From a checkpoint of a small encoder-decoder audio transcriber: batches of 512.
Rows from block 12 of the audio encoder of a small encoder-decoder audio transcriber, named by matrix and row number. Rows with one number belong to one channel. Each number is 128 + 24 x the weight over its row's rms, rounded and kept within 0 to 255. All counts start at 0.
After each channel's rows are labels from the 100 clips, of 14848, where the channel reaches its highest value: "top examples" is what is common among them. Only what is clearly more common there than usual is listed. The data: Morse code for random letters and digits, with fading, noise and interfering tones. In brackets: how many of the 100, against the usual share in percent.
# convs1: first pointwise conv (encoder.blocks.12.convs.1.weight, 192x192x1), inputs 64-127
# convs3: second pointwise conv (encoder.blocks.12.convs.3.weight, 192x192x1, transposed), outputs 64-127

convs1.169 [134  55 181 160 115 126 126 153 161 118 150  98 118 111 139 106 136  76 143 126 130 146  90 124 133 106 124 102 122 116 133 137  81 173 138 137 146 116 127 115  96 115 169 147 123 126 125  95 135 139 122 128 107 154 115 143 110 120 121  90 124 128  84 102]
convs3.169 [132 131  84 126 122 111 145 103 116 121 134 108 132  87 149  80 172 132 131  64 114 124 110 127 147 107  73  99 133 136 104 116 159 152 133 125  91 174  82 125 130 174  99 119  95 104 183 159 128 131 122  79 157 148 149 113 132 138 145  72 149 144 129 129]
top examples: the character "e" (98 vs 13.9); speed: fast (87 vs 32.9); pink noise (47 vs 20.6)

convs1.154 [125 107 120 158 127 109 166 126 137 106 146 123 101  92  85  89 107 161 153 130 119 120 160 159 154 113 128 124 150 140 107 123  79 161 116 135 147 173 138 124 100 119 117 155 126  87 151 127  99 155 170 130 129 110 175 134 121 184 123 124 109 145 142  99]
convs3.154 [136 137 139 128 140 172 156  87 140 150 155 169  62 108 153 150  80 139  83  88 186 126 137 130 151 104 130 104  90 138  90 118 129 107 102 152 145 136 136 112 136 119 148 144 137 170 151 125 143  98 124 128 128 149 106 113 137 100 110 101 170 136 132 123]
top examples: speed: medium (79 vs 33.6); the character "a" (66 vs 12.8)

convs1.61 [135 145 112 140 112 125 112 133  95 131 128 149 155 120 145  85 119 108 143 134 131 138 125 102 132  95 117  96 144 139 137 140 103 172 106  88 160 121  99 130 122 148 125 171 117 139 150 123 152 168 169 113 108 122 110 161  97 156 134 143  90 126 109 128]
convs3.61 [140 132 141 178 151 142 127 127 177 105 103 102  86 143 151 126 164 163  94 122 130  80 126 118 118 113 135 185 118 108  99 171 120 125 140 137 164 122 131 115 104  93 131 105 129 150 112 169 144 107 124 114 115 143 151  98 115 107 120 152 154 116 143 177]
top examples: the character "q" (32 vs 11.9); the character "4" (29 vs 11.6)

convs1.37 [103  48 125 138 130 145 132 142 138 107 134 126 131 141 171 132 154 163 131 140 136 101 110 120 132 182  93 104 133 124 139 151 163 107 161 112 146 149 132 117 141 159 129 114 146 117 143 126 165 134 151 159 104 139 110 108 137 151  91 115 164 156 130 136]
convs3.37 [107 106 179  69 118 119 122 150 113 118 104  95  99 123 106 156 133 111 106 132 107 125 184 156 150 170 130 106 145 136 131 173 124 124 111  81 138 122 133 152 104 139 124 153 133 149 159 143 126 135  98 142 126 132 118 123 100 144 170 130 122  93 126 106]
top examples: the character "w" (47 vs 12.2); the character "8" (29 vs 11.4)

convs1.147 [ 80 160  96 130 149 150 163  83 125 133 113 139 160  67 121 116 181 103 136 128 108 141 112 111 133 126  96 141 164 108 134 137  87 150 131  96 150  78 127 147 138 106 150 145 121 133 137 113 110 131 135 104 113 122 154 152 104 133  92 107 147 122 128  83]
convs3.147 [131 102 137 120 148  94 136  88 116 117 142 170 137  80 152 101 148 169 148 152 166 134 163 120 106 139 134 164  99 154 134 135 132  65 140 144 162 130 115 118 160 169 167 138 182 122 120 147  74 114 142 112 136 122 126 131 181 102 149 101 108 162 124 143]
top examples: the character "i" (45 vs 13.4); mains hum (42 vs 20); the character "e" (32 vs 13.9)

convs1.104 [135 135 133 128 131 170 137 126 136 133 138 141  63 143  94 143 108 124 131 143 164 105 130 135 144 130 131  65 144 145 130 136 122   0 117 157 140 169 127 155 133 120 143 148 139 141 167 140 140 131  85 133 147 118 121 122 122  92 135 127 118 132 149 142]
convs3.104 [104 121 116 120 129 141 123 142 145 137 156  99 125 115 132 120 121 124  85 140 127  85 150 111 145 119 146 151 171 108 134 103 146 123 131 150  93 100 143 128  78  88 119  53 104 136 129 133 162 149 146 160 119 144 128 114 133 133 119 124  91  79 123  95]
top examples: speed: fast (100 vs 32.9); the character "5" (29 vs 12.2)

convs1.24 [102 125 121 127 136 126 139 136 133 101 137 137 155 130 107  91 138 167 128  77 121  90 131 171 129 158 118 109 130 106 115 135 191 136 126 160 167  56 149  67  95 111 139 105 129 132 175 103 148 120 103 154 132  78 132 127 114 130 150 127 171 105 134 140]
convs3.24 [105 128 124 118 136 139 120 161 129 136 115 140 113 133  99 135 132 137 117 131 121 146 108  95 159 155 133  44  99 102 113 117 138 138 128 171 123 124 163 113 140 176 112 180 113  75 114 138 135 120 147 109 154 130 101 120  96 150  93 117 169 130 104 136]
top examples: speed: slow (92 vs 33.4); reverberation (71 vs 15); mains hum (41 vs 20)

convs1.92 [120  85 175 132 112 132 144 106 159 125 159 119 133 128 133 162 113 129 162 118 124 118 186  97 123 112 178 109 149 141 131 101 119 141 152 131 166 163 116 161 129 130 100 116 154 153 175  99 135 111 132 135 140 134 129 115 134 114 108 131 110  56 135 141]
convs3.92 [124  79 148 172 131 141 119 112 104 142 147  71 102 195 137 122 108 149 126 105 109 133 159 118 106 132 133 136 159 180 114 100 144 101 173 143 164  91 124  75 112 156 104 107 119 101 134 127 111 108  78 151 180 161 129 108 108 123 118 144  85  94 109  80]
top examples: fading (69 vs 29.5); reverberation (48 vs 15)

convs1.93 [104 104 168 127 117 117 153  99 156 114 154 102  98 139 152 169 120 120 149  71  99 101 105 130 154 113 123 146 116 155 121 110 172 130 136 162 158  92 163 158 105 162 119 119 129 134 149 120 155 134 137 108 173 115 122 191 101  83 118 130 205 112 108 144]
convs3.93 [142 104 143 134  80 112 139 108 144  94 127  95 103 132 126 141  80 134 179 126 167 158 108 163 136 121 114 126 104 125 120 107 116 105 115 157 164 144 109 110  83 118 101 125 148  93 127 118 150 149 126 100 105 111 107 146 197 147 138 126  94 107 163 144]
top examples: the character "e" (71 vs 13.9); speed: slow (63 vs 33.4); first character: e (49 vs 2.9)

convs1.65 [134  98 136 116 136  99 142 120 184  65 112 138 151  97 149 123 141 106 123 150 141 135 128 171 190 197 110 123 108 106 110 127 118 113 134 126 108 140 139 104 119 102 120 109  45 146 165 149 135 117 118 117 137 158 132  77 116 132 139 178 133 136 105 122]
convs3.65 [109 120 120 140 149 160 148  61 113 138 150 126 139 148 101 144 128 163 140 123 115 118 146  95 109 193 117 124 150  76 143  85 126  97 173 115 135 149 147  85 141 137 135 133 112 144 129  99 114 160 113 140 148 136 125 119 122 125 126 144 146 122 162 121]
top examples: speed: slow (100 vs 33.4); the character "9" (50 vs 11.4); the character "0" (40 vs 10.3)

convs1.142 [ 53 133 134 127 153 145 182 144 137 108 147 156 144 106 149 130 100 129 136 106 182 171 114 174 135 141 132 125 162 112 141 148 125 110  99 133 167 173 155 135 126 138 143 112 149 125 147 150 107  90  88 122 153 153 139 130 112 100  98 172 171 130 147 133]
convs3.142 [ 94 121 112 148 116 140 140 114 126 131 152 124 162 122 115 113 103 124  77  99 101  67 105 105 116 138 142 143 159 138 133 126 123 135 131 135 106 131 168 125 121 138 131  99 144 143  95 167 171 141 140 130  67 125  94 121 164 146 127 137 156 144 134  97]
top examples: speed: fast (98 vs 32.9); the character "z" (51 vs 12.3); the character "8" (42 vs 11.4)

convs1.101 [147 102 132 119 129 139 147 154 140 126 110 143 144 122 121  97 146 124 134  94 117  87 157 153 147 114 184 143 114 122 155 154  84 123 147 156 143 149 124 146 124 142 150 164 136  95 100 104 134 135 137 136  62 151 123 119 138 104 144 126  99 120 155 156]
convs3.101 [160 133 153 112 113  94 151 128 125 139 153 123 145  99 122 104 116 116 137 162 133 115 134 141 116 176 162 129 135 115  65 151  85 101 147 100 113 119 131 100 113 106 141 100 116 142 127 135 133 124  73 135 120 118 202 102 113 130 118 145  96 146 114 138]
top examples: the character "3" (37 vs 11.9); the character "e" (32 vs 13.9); the character "i" (31 vs 13.4)

convs1.125 [135 114 161 141 145 113 129 131 133 116 146 150 148 136 104  75 187 140 141 151 132 108 116 154 124 152 125 125 129 108 143 134 142 129 141 165 153 145 120 185 127 170 144 137 180 125 134 118 142 156 116 162 130 118 112 133 137 143 129 118 147 146 106 144]
convs3.125 [126 155  94 145 139 160 135 115 145 147 128 116 183  74 124 158  87  93  77 112 154 136 135 153 125  91 129 119 146 126 156 123 125 124 132 148 141 162 173 101 123 125 180 162 114 153 121 117  99 133 150 126  97 155 165 118 146 112 129 114 137 132 110 136]
top examples: the character "e" (53 vs 13.9); the character "s" (32 vs 13.4)

convs1.174 [122 152 172 106 118 115 174 112 133 118 152 144 116 161 118 177  66 135 161 106 121 108 112 130 161 118 138 144 122 130 121 145  98  99  86 120 157 104 122 100 154 127 129 151 110 116 141 137 196  95 131 106  88 136 134 123  94  94 127 101 159 119 142 149]
convs3.174 [152 136 133 127 147  94  73 142 126 145 126 183 125 156 119 150 127 113 168  87 107  98 144 146 123 108  98 119 134 109 135 116 116 166 140 118 123 135 140 166 161 122 149 182 128 179 102  91 134 137  89 150 101 120 100 152 104 150 130 134 132 156 100 156]
top examples: the character "i" (45 vs 13.4)

convs1.148 [101 131 127  90 135 132 136 148 101  41 123 120 123 137 165  86 149 198 154 122 152 115 138 130 112 139 124 110 165 110 134 170 131 111  81 117 105 111 170 125 156 133 135 116 136 137 115 170 115 158 133 149 187 127 135 131 144  94 127  62 153 133  98 137]
convs3.148 [117 146 123 174 111 133 135 138 136 194 138  93 138 120 145 108 124 152 115 137 119 146 140 125 108 112 127 146 145 152 141 127 128 135 133 151 102 136  94 143 118 100  99 131 141 107 150 122 161 138 139 118  97 131 155 153 108 112 104 196 171 140 118  82]
top examples: the character "p" (53 vs 11.6); the character "1" (28 vs 11.3)

convs1.112 [134 113 129 131 174 128 140 106 120  75 145 101 135 136 139  97 140 142 105  91 145 179 118 175 141 137 105 103 171 101 158 116 102 150 102 169 129 124 114 134 120 124 154 136 115 140 136 156 120  83  83 125 129 178 153 132 129 120  95 113 128  72 165 125]
convs3.112 [178 168 114 165 119 110 133 111 129 137 107  87 179 122 180 143 131 128 138 146 134 128 131 183 144 109 107  82 115 127 105 123 127 156 133  88 137 181 146 154 110  79 161 120 145 141 121 128 144 133 143  97 112 124 175 128 165 150 158 103 129 127 121 141]
top examples: the character "2" (53 vs 11.8)

convs1.176 [ 93 131 149 147 122 126 130  91 127 107 139 117 197 152 108 132 139 158 151 101 142 114 120 120 111 120 127  53  92 135 123 124 141 176 114 126 154 136 154 107 130 139 125 144 121 154 175 149 104 105 128 150 122 124 113 180 110 114 134 154 121 148 173 112]
convs3.176 [ 91 153 146 180 133 116 135  86 147 119 112 135 104  73 143 147 143 134 138 122 156 141 145 147  96 113 158 130 169 100 162 123 152  88 121 118  97 136  95 156 123  93  85  98 146 118 106 114 129 125 100 111 111 111  85 117 129 140 151 108 135 136  83  88]
top examples: reverberation (66 vs 15)

convs1.10 [110 144 131 115 135  94  90 137 131 151 144 111 111 100 152  83 166 134  85 122 112 227 124 167 116 101 164 108 100 135 155 149 160 155  91 115 124  98 133 145 119 157 145 134 122 189 165 151 122  78 104 162 116 124 133 129 116 118 121 110 167 107 176 113]
convs3.10 [125 121 148 142 105 118 128 125 127 163 135  96 128 144  64 149 134 134  83  75 117 184 137 148 108 142 150 147 121 140 123 140  98 151 143 110 142  94 123 144 102 157 129 157 129 136 141 173 122 146 115  95 110 136 184 113 130  73 145 158 153  86 167 147]
top examples: the character "9" (38 vs 11.4); reverberation (37 vs 15)

convs1.131 [116 133 131 108 130 135 111 129 127 162 154 125 115 134 123 141 129 140 142 116  93 129 111 109 136 194 132 121 125 139 166 144 125 153  86 121 106 142 119  94 100 158 118 228 127 122 131 107 139 118 169  99 149 121 129  95 140 145 141 122 136 123  90 126]
convs3.131 [107 159 134 140 147  92 102 138 111 118 109 149 116 126 121  90 125 138 153 124 109 135 122 118 171 194 158 141 127 117 124 122 119 166 133 115 171 160 121 103 115 130 138 159 145 122 119 136 150 148 147  74 125 137 120 151 157  89 162 132 135 149 167 151]
top examples: speed: slow (70 vs 33.4)

convs1.18 [149 127 115 122 138  95 112 146 173 137 156 144 123 102 160 108 133  92 166 156 172 134 127 179 163 134 133  90 126 166 133  97 182 154 166 141 108 148 138  73 118  88 145 118  97 125  97 135  90 138 130 131  96 136 129 118  61 120 109 122 102 119 123 124]
convs3.18 [125  79  96 141 107 150 125 121 116 146 106 114 125 124 122 146 121 127 131 108 147 143 128 140 115 167 119 164 135 160  98 118 121 187 121 133 150 135 160 125 147 113  71 107 120 119 198 147 120  99 152 176 110 112 120 158 127 150  86 136 148 124 115  98]
top examples: the character "4" (52 vs 11.6); the character "3" (36 vs 11.9)

convs1.119 [107  57 190 129 117 111 129 149 146 166  98 121 139 110 143 109 140 137 147 144 156 126 137 137 119 124 156  95 118 140 148 139 127 132 175 117 128 185 159 107 130 122 101 130 129  82  86 125  97 114 121 127  93 125  77 137 124  96 110 169 148 110 124 149]
convs3.119 [121 178 182 147 170 109 165 125 159 146 148 146 141 143 108  76 100 126 100 129 146 136 132 113 147 141 128 140 121 116 158 108 116 142  93 134 105 128 140 141 133  78 170 124 141 127 156  94 126 114 147 155 117  75 140 149 143 110 120 153 132 161 120 127]
top examples: speed: medium (67 vs 33.6); the character "4" (35 vs 11.6)

convs1.70 [144 125  90 149 144 130 155 179 140 128 146  97 103 166 142 102 137 168  86 140 190 158 101 159 120 113 122 127 152 163 102 142 136 167 142 118 148 114 123 144  92 132 174 133 123 150 155 164 122 142 134 125  73 152 141 155 119 136 105 147 128 124 109 108]
convs3.70 [118  41 161 133 111 145 133 110 125 122 107 123 118 187 141 119 131  72 137 158 161 128  96 182 143 116 108 143 115 136 115 112 144 107 142 129 154 131 167 128 141 112  81 153 141 115 123 145  93 131  76 142 122 154 141 105 160 116 130 156 126 139 141  99]
top examples: mains hum (41 vs 20); the character "x" (33 vs 12.2)

convs1.129 [179 112 123 142 113 120 171 179 143  77 123 122 106 155 113 175  90 124 126 153 154 139 159 150 135 157 141 111 118 165 137 164 149 148 139 157 125 159 168 114 131 146  79  94 125 146 179 147 115  94  80 107 124 149 113 113 115 128 142 108 161 164 107 123]
convs3.129 [100  63 130 127 161 125 150 122 132 118 107 137  88 182 132 144  82 129 107 114  94 123 124 138 114 127 139  68 123 131 156 132  95 132 118  90 168 151 158 117 139  89 179 167 154 161 149 142 145 149  98 137 167  79 133 124 144 145  99 140 179 149 157 131]
top examples: the character "w" (49 vs 12.2); the character "k" (29 vs 11.8)

convs1.58 [111 124 101 109 131 146 138 113 105 132 127 126 116  96 116 109  77  73 118  83 114 138 160 136 148 116 157 118  96 161 115 109 115 150 131 119 118 164 164 137 110 142 131 133 130  99 155 110 159 134 111 103 137 118 162 147 140 137 122  72 119 162 121 115]
convs3.58 [114 100 126 153 118  94 104 115 151 158 177 138 121  92 141 109 110 200 153 123 129 119 145 120 117  93  70 119  86 132 115 134 114 154 120 175 120 130 144  94 110 136  80 122 117 126 122 109 155 157 172  93 119 115  88 116 117  91 126 114 151 104 119 177]
top examples: fading (59 vs 29.5); reverberation (45 vs 15)

convs1.173 [148 143 142 160 145 126 150 119 109 135 140 155 145 149 153 148 159 108 144 122 125 122 119 110 113 146 153 136 120 147 104 159  86 142 102 125 134 154 131 103 122 174 114 154 146  60 169 107 168 138 109 152 149 164 116 109 124 143 157 111 106  96 106 113]
convs3.173 [120 137 110 142 118 112 180 131 108 127 111 106 109 107 120 134  95 124 132 152 118 149 135 105 146 149  90 152 122 110 129 146 150 159 103 127 160 102 146 122 127 127  78 114 115 123 152 124  93 131 124 135 139 130 119 150 120 146 117 142 106 146 116 100]
top examples: speed: medium (69 vs 33.6); reverberation (53 vs 15)

convs1.63 [ 87 153 127 134 130 143 158 137 143 105 135 120 135 130 143 117 141 119 116 138 174 185 161 174 121 150 139 125 132 153 176 131 134 183 110 167 107 173 122 123 123 121 109 129 145 175 152 147  87  94 167 110 117 128 112 155 105 104 124 123 114 125 128 164]
convs3.63 [ 97 131 137 136 150 101 126 149 111 179 125 132  86 111 199 154 146 121 113 137  99 147 102 150 111 112 151 129 104 115 166 116 132 114 146 120 133 114 122 109 124 166 149 166 126 137 183 150 142 116 121 122 175 177 129 133 124 102 129 151 102  76 182 102]
top examples: the character "0" (28 vs 10.3)

convs1.149 [106 118  81 128 117 154 130 120 136 136 165  70 177 111 126 127 119 111 125 149  97 137 161 110 131 150 146 127 133 122 130 148 116 126 181 108 131 142 118  93 110 134 152 118 128 118 161 145 112 171 119 167 112 126 145 119 105 125 122 128 126 143 141 136]
convs3.149 [154 129 120 118 118 115 156 119 138 142  82  82 131 112  98 119 123 124 166 145 155  66 152 118 147 161 139 149  95 165 158 114 132 127  79  95 130 135  81 120  94 116 159 123 119 110 169 140 140 165 109 123 162 124 147 121 101  98 143 147 135 106  69 102]
top examples: speed: fast (71 vs 32.9); the character "9" (44 vs 11.4); reverberation (35 vs 15)

convs1.77 [128 110 118 136 135 127 132 104 142 108 190 136 168 128 143 134 138 124 136 112 135 100 132 171 140 142 144  85 153 146 127 151 136  77 159 132 114 143 153 110 144 126  85 133 166 118 132 176  97 142 149 117 138  91  96 207 125 122 169 147  78 151 164 168]
convs3.77 [125 151 140 135 149 161 100 127 159 149 127 107 151 148 146 154 109 110 111 122 154 107 129 144 142 139 127 140 149 156 118 106 140 133 124 118  97 115 148 140 117 146 157 114 196 160 154 122 147  96 122 144 111 174 109 146  90 147 147 122 121  84 122 145]
top examples: fading (70 vs 29.5)

convs1.42 [162 103 155  82 108 128 136 126 167 159 122 168 113 105 150  88 135 127 116 146 171 129 127 155 137 118 113 122 138 156 129 132 112 138 120 126 149 160 111 129 125 182 105 153 134 132 149 100 134 122 112  94 107  63 131 111 121 137 137 115 119  93 129 130]
convs3.42 [159  99 124 150 174 182 104 120 152 156 138 151 135 107  73  93 117  98 116 116 138 123 107  74 146 116 155 138 104 121 133  79  90  97 111 102 128 124 109 131 130 135 106 131 106 117 154 125  85 152  94 124 138 135 133 119 138 175 132 123  86  80 110 111]
top examples: reverberation (100 vs 15)

convs1.40 [ 96 148 128 124 134 146 147 117 126 102 139 146 169 118 141 146 119 155 122 133 135 121 145  90 154 110 129 140 147 126 172 117 127 146 163  99 131 130 123 107 106 137  91 111 129 145 184 150  80 141  84 105 154 129 123  94 110 152 118  75 137 147  97 135]
convs3.40 [152 104 108  94 136 160 181 102 155 109 117 170 146 128 153 139 180 120 145 161 122  93 141 154 134 123 137 112 123 131 156 153 142 140 150 150 125 116 139 132 124 166 193 142 144 139 123 135 171 130 113 116 115  86 123  92 157 125 136  96  73 113 180 145]
top examples: reverberation (34 vs 15); the character "4" (33 vs 11.6)

convs1.177 [103 140 133 132 142 125 121 137 115 138 136 143 149  91  78  97 128 143 104 121  93 142 144  93 105 125 132 180 132 147  98 105 122 134 110 122 123 177 127 130 130 130 142  90 133 171  99 149 130 173 122 121 127 156  82 142 147 120 172 130 125 118 107 152]
convs3.177 [ 34  88 120 116 146 152 136  97 136  85 129 161 130 111 106  98 102 113 113  92 142  97  94 171  89 137  97 167 115 133 138 115 103  79 109 118 108 110 110 111 107 144 115 114 123 120 132 150 142 140  86 132 100 131 142 128 105 134 109 113 128 103 184 154]
top examples: fading (61 vs 29.5); reverberation (58 vs 15)

convs1.134 [171 112 105 145 112 117 117 118 119  99 145 146 126 167 148 106 110 128 131 144 108 226 129 195 107 126 125 132 138 111 112 129 139 177 106 173 125  99 129 103 126 160 109 146 156 129 148 156 133  76 125 126 161 149 164 148 133 134 134 126 134  66  97 119]
convs3.134 [116 129 114 101  89 152 128 130 140 168 138 130 130 108 135 126 144 141 117 142 112 171 102 206 110 163 138 163 111 139 100 160 120 123  95 113  94  29 128 124 116 127 118 145 102 101 163 168 125 117 119 151 120 104 125 106 126 139 173 145 135 121 155 130]
top examples: the character "j" (42 vs 11.8); the character "0" (32 vs 10.3); the character "1" (28 vs 11.3)

convs1.155 [108 113 160 148 160 169 131 143 133  87 119 120 138 131 138  90 113 140 127 134 138 141 148 143 148 121 130 132 108 101 136 168 145 164 103 135 113 149 145 183 116 129 124 124 104 169 109 156 123 114 119 137 161 143 116 151 144 127 110 106 169 154 154 136]
convs3.155 [122 133 170 105 101 116  84 143 154 133 122 144 120 128 110  87 121 110 147 129 136 129 122 147 145 140 109 133  89 132 121 131 118 138 162 125 114 110 116 133  84 131 155  99 119 123 117 121 119  62 103 120 116 138 133 128 121 179  77  96 139 167 155 110]
top examples: the character "d" (80 vs 12.7)

convs1.171 [140 110 172 115  96 130 170 186 168 168 118 109 101 129  98 100 165 157 133 127 137 111 172 169  85 108 139 156 112 152 125 145 126 127 101 106 165 163 137 148  91 113 114  99 109 112 109  74 103 123 167 121 126 121 114 163 147 134 134 134 114 106 144 125]
convs3.171 [110 134 162  67 136 117 121 158 123 164 136 153 130 132 127 153 132 160 131 185 159 110 143 158  77 151  84 166 149 161 124 119 160 132 189 132  89 158 150 163 124 130  84 123 157 109 133 143 108 146 118 115 114 127 162 111 130  94 130 154 128 164 130 116]
top examples: the character "e" (36 vs 13.9); the character "z" (29 vs 12.3)

convs1.29 [127 150 127 110  72 138 131 144 107 134 130 124 107  95 148 117 102 134 117 140 145 155  94 132 104 142 146 150  91 144 138 151 137 141 149 112 166 106 133 185 153 128 103 123 165 191 103 153 105 131 140 122 150 134 115 121 121  97 133 119 134  85  99 157]
convs3.29 [142 128 170 115  99 142 144 129 133 141  86 138 150 113 144 101 131 125 130 131 132 138 176 148 120 104 123 130 124 171 151 166 131  88 142 146 137 142 102 113 128  99 123  99 119 106 132 164 124 110 125 139 120 149 132 104 111 134 148 191 129 126 101 143]
top examples: the character "7" (63 vs 11.7); reverberation (57 vs 15); first character: 7 (30 vs 2.9)

convs1.35 [140 122 111  75 128 121 141 141 142 140 119 134 135 123 113  97 138 163 137 111 145  97 159 143 105  92 184 143 109  74 131 146 110 122 155 137 108  75 135 137 104 109 160 136 125 116  86 172  99 172 143 131 132 115 162 116 106 112 118 127 142 139 120 162]
convs3.35 [120 119 153 123 148 141  96 134 100 121 100 107 125 148 149  96 155 123 129 107 169 129 121 142 120 132 140 115 140 105 129 100 120 131 181 130 118 131  90  94 112 101 110 170 155 105 112 146 122  85 110 159 149 170  98 126 122 138 137 141 145  73 136 142]
top examples: the character "e" (47 vs 13.9)

convs1.181 [ 78 161 142 166 121 103 153 148 102  99 146 128 103 157 145 108 152 145  96 161 148  93 134 117 135 135 121 132 152 164 129 121 118 124 126 126 143  88  62 160 116 102 120 147 126 131  76 150  95 132 114 137 133 134 110 132 187 149 142 130  99 146 115 113]
convs3.181 [114  98 112 141 111 119 136 101 127 162 161 146 117 142 137  96 160 137  66 154 150 154 150 143 130 135 114 122 130 114 116 121 171 135 117  76 157 133 144 115 146 119 118 136 151 152  65 148 100 143 126 177 105 148 146 140 148 117 122 102 153 154 147  80]
top examples: reverberation (58 vs 15); the character "t" (45 vs 13.7)

convs1.69 [123 159 148 132 127  96 109 156 121 132 141 144 105 124 127 123 138 148 106  89  94  90 130  98 100 126 125 156 104 107 111 126  88 147 143 136 140 138 117 111 153 180 121 176 133 147 152 148 103 129 139 164 131 160 124 110 164 136 141 133  94 144 103 131]
convs3.69 [136 117 154 101  95 138 129 111 143 119 126 136 145 130 155 151 118 121  69 104 164 135 163 133 153 109 128 132 125 164 156 157 102 132  51 182 134 120 115 143 118 171  89 144 160 111 115 145 151 136 147 131 149 129 102 135 136  84 116 118 134 130 139 142]
top examples: speed: medium (66 vs 33.6); the character "x" (52 vs 12.2); the character "y" (28 vs 11.7)